From a checkpoint of a small encoder-decoder audio transcriber.
Model: log mel input, encoder arch ecapa_tdnn, encoder depths [9], encoder widths [128].
Data: 39062 training examples, 41.3 epochs.
Rows from block 6 of the audio encoder of a small encoder-decoder audio transcriber, named by matrix and row number. Each number is 128 + 32 x the weight over its row's rms, rounded and kept within 0 to 255. All counts start at 0. Numbers have three digits each. After the name is the row's rms in percent of the matrix's.
After each channel's rows are labels from the 100 clips, of 14976, where the channel reaches its highest value: "top examples" is what is common among them; "loudest" is the band of the loudest frequency at the time of the peak. Only what is clearly more common there than usual is listed. The data: babble in 24 made-up languages, each with its own sounds, syllables and stress or tones, from a formant synthesiser.
# c30: last pointwise conv (encoder.blocks.6.c3.0.weight, 128x128x1), inputs 0-63

c30.119 096:128176128181128128128071128128128082040128128128128128128128128092128128128099128128128128128128128128128128128128128188128128128163128128128128128128128128128128062128164128179128128128072128
top examples: /ɛ̃/; /dʒ/
loudest: 4000 to 8000 Hz; 2000 to 4000 Hz

c30.4 097:128128128128128128128128128128128128128128128128128128160128128128128128153128128128166128128128128128165034128160128128128203105128128175128128128128128128198128090128128128128128221058128207
top examples: reverberation
loudest: 500 to 1000 Hz

c30.20 116:128128196128128175128175128128128128128089031128128128128041128128039128128128128128070128186128128158128128128128048128128128128071084128051128128158128055128128128128128128176217128128128128
top examples: /aʊ/; /oʊ/; /f/
loudest: 250 to 500 Hz

c30.25 083:128128128128185128128128128128128128050128185128128128128128128128128128128080208128128128128128128128128128182128128128072128128128128128128101128128128073128148128093128128160077128190128128
top examples: /ɛ̃/; /dʒ/
loudest: 2000 to 4000 Hz

c30.79 112:128128128188064128128170128128128128013128128091128128128172128153083054128128128128128128128128128154128143128073128128128128128128105171128128128076128128128128128128128128128255128128128128
top examples: /ɛ̃/
loudest: 500 to 1000 Hz

c30.31 108:128128128059128159128128128146128128096128128128158128128114128128188128128128128176128182128128128128128128087128128128128128128128128128128128105081185090128128128064180128128013107128146128
top examples: reverberation; /ʃ/
loudest: 2000 to 4000 Hz

c30.66 101:128128030128162128128179128166192067120128128075128050050167161175048208162128060189128000128170128128176128128128128128128128070112126102128128094128128128128128128089181128128128128128128128
top examples: reverberation; /tʃ/; prosody: no stress; /ɪ/
loudest: 250 to 500 Hz

c30.75 122:139128128128128128091128128128128128128128128128128128128158128128128086128078174128160076128128128169113080072199128128128128128128128185128128128061128128128128172161089196128128128096128104
top examples: /aʊ/
loudest: 500 to 1000 Hz

c30.81 095:128128061092128128078043128148074083128137128128128128051128128168128128128128128128128128128128200128128128066128076128128157128128128128128128128128128128128128128128128128063091128128128128
top examples: reverberation
loudest: 500 to 1000 Hz

c30.88 106:128095128085128128174128128089190099192179128178083128128163128128128128074128128128128128128176186128086128128128128128128087128096128116128167128128128128128128128128128128116207128128168128
top examples: reverberation; /ɔ̃/
loudest: 500 to 1000 Hz

c30.96 098:128049128073128128128128128128128128128128128128128128128128076099158128128128128128128128128128128128128128128128128146128128128096128128128128182128128151128128201053046128073160073128128128
top examples: /ɔ̃/
loudest: 250 to 500 Hz

c30.10 117:083128128236103154128149128128154123128128128069128128128038128033207128212128128128128128128128108128128088100128175128128128128172128128097128128128128128159128128128128173128128128128123128
top examples: /ɔɪ/; prosody: no stress; /y/; /ɣ/
loudest: 250 to 500 Hz

c30.65 095:171220128128227101128158128038163076128071128128128184128050128128128128072202128128128128128074128108067056128128163128168128128128128198128128128128106128128128183197128128128128128128128128
top examples: /tʃ/; /ø/; /ʃ/
loudest: 500 to 1000 Hz

c30.60 103:128128088087128188128128128128128128180128128154202128099128128128128181128128128216128139128128128128128128128081128128128086128211128128128128128062128128128128062128128128128128095128128128
top examples: reverberation
loudest: 500 to 1000 Hz

c30.34 104:146058088128128205082128128072162080128128128175056128128091058128200128128088128034131128128128128175170128128046128128128148128128128082128128128128128128128180128128128128128128128074162128
top examples: /tʃ/
loudest: 2000 to 4000 Hz

c30.115 102:128128128128128111128188170128084090128128128201128128128128128128128128053089128128128128128128128128128128128128093128128128128128128056128128128096165128128128128128128161163128128128128128
top examples: reverberation; prosody: stress on first syllables; /u/
loudest: 500 to 1000 Hz

c30.92 093:128103128128128128128058147128128128128144052128128128128128128128128128128128128128128083079128128085128128128128128169065128128128128128155128128128128128105128128128128066128223194128128128
top examples: /ɔ̃/; prosody: stress on first syllables; /h/; /ɛ/
loudest: 250 to 500 Hz

c30.49 095:128128128128128128128128128128128067175128128128128128128128128200224128056128128128128128163128155128034188128190128162050128128128128179239128128128128128128085128128083128128096128128128128
top examples: reverberation
loudest: 250 to 500 Hz

c30.18 123:070128128128128128128166211128128128128084128128128148104128128128238128128128128200128128128128166128128104109128128128128099128128102101128128150079128078128094090128205128128166128128128128
top examples: reverberation; /ɑ̃/; /ɔ/
loudest: 500 to 1000 Hz

c30.38 099:128128128025144128128196076128047128093128089156128128059128100128128128128128180128107128182190169128128128128128128128128077176128128128128154128128128193128128128105159128089128128128074250
top examples: reverberation
loudest: 500 to 1000 Hz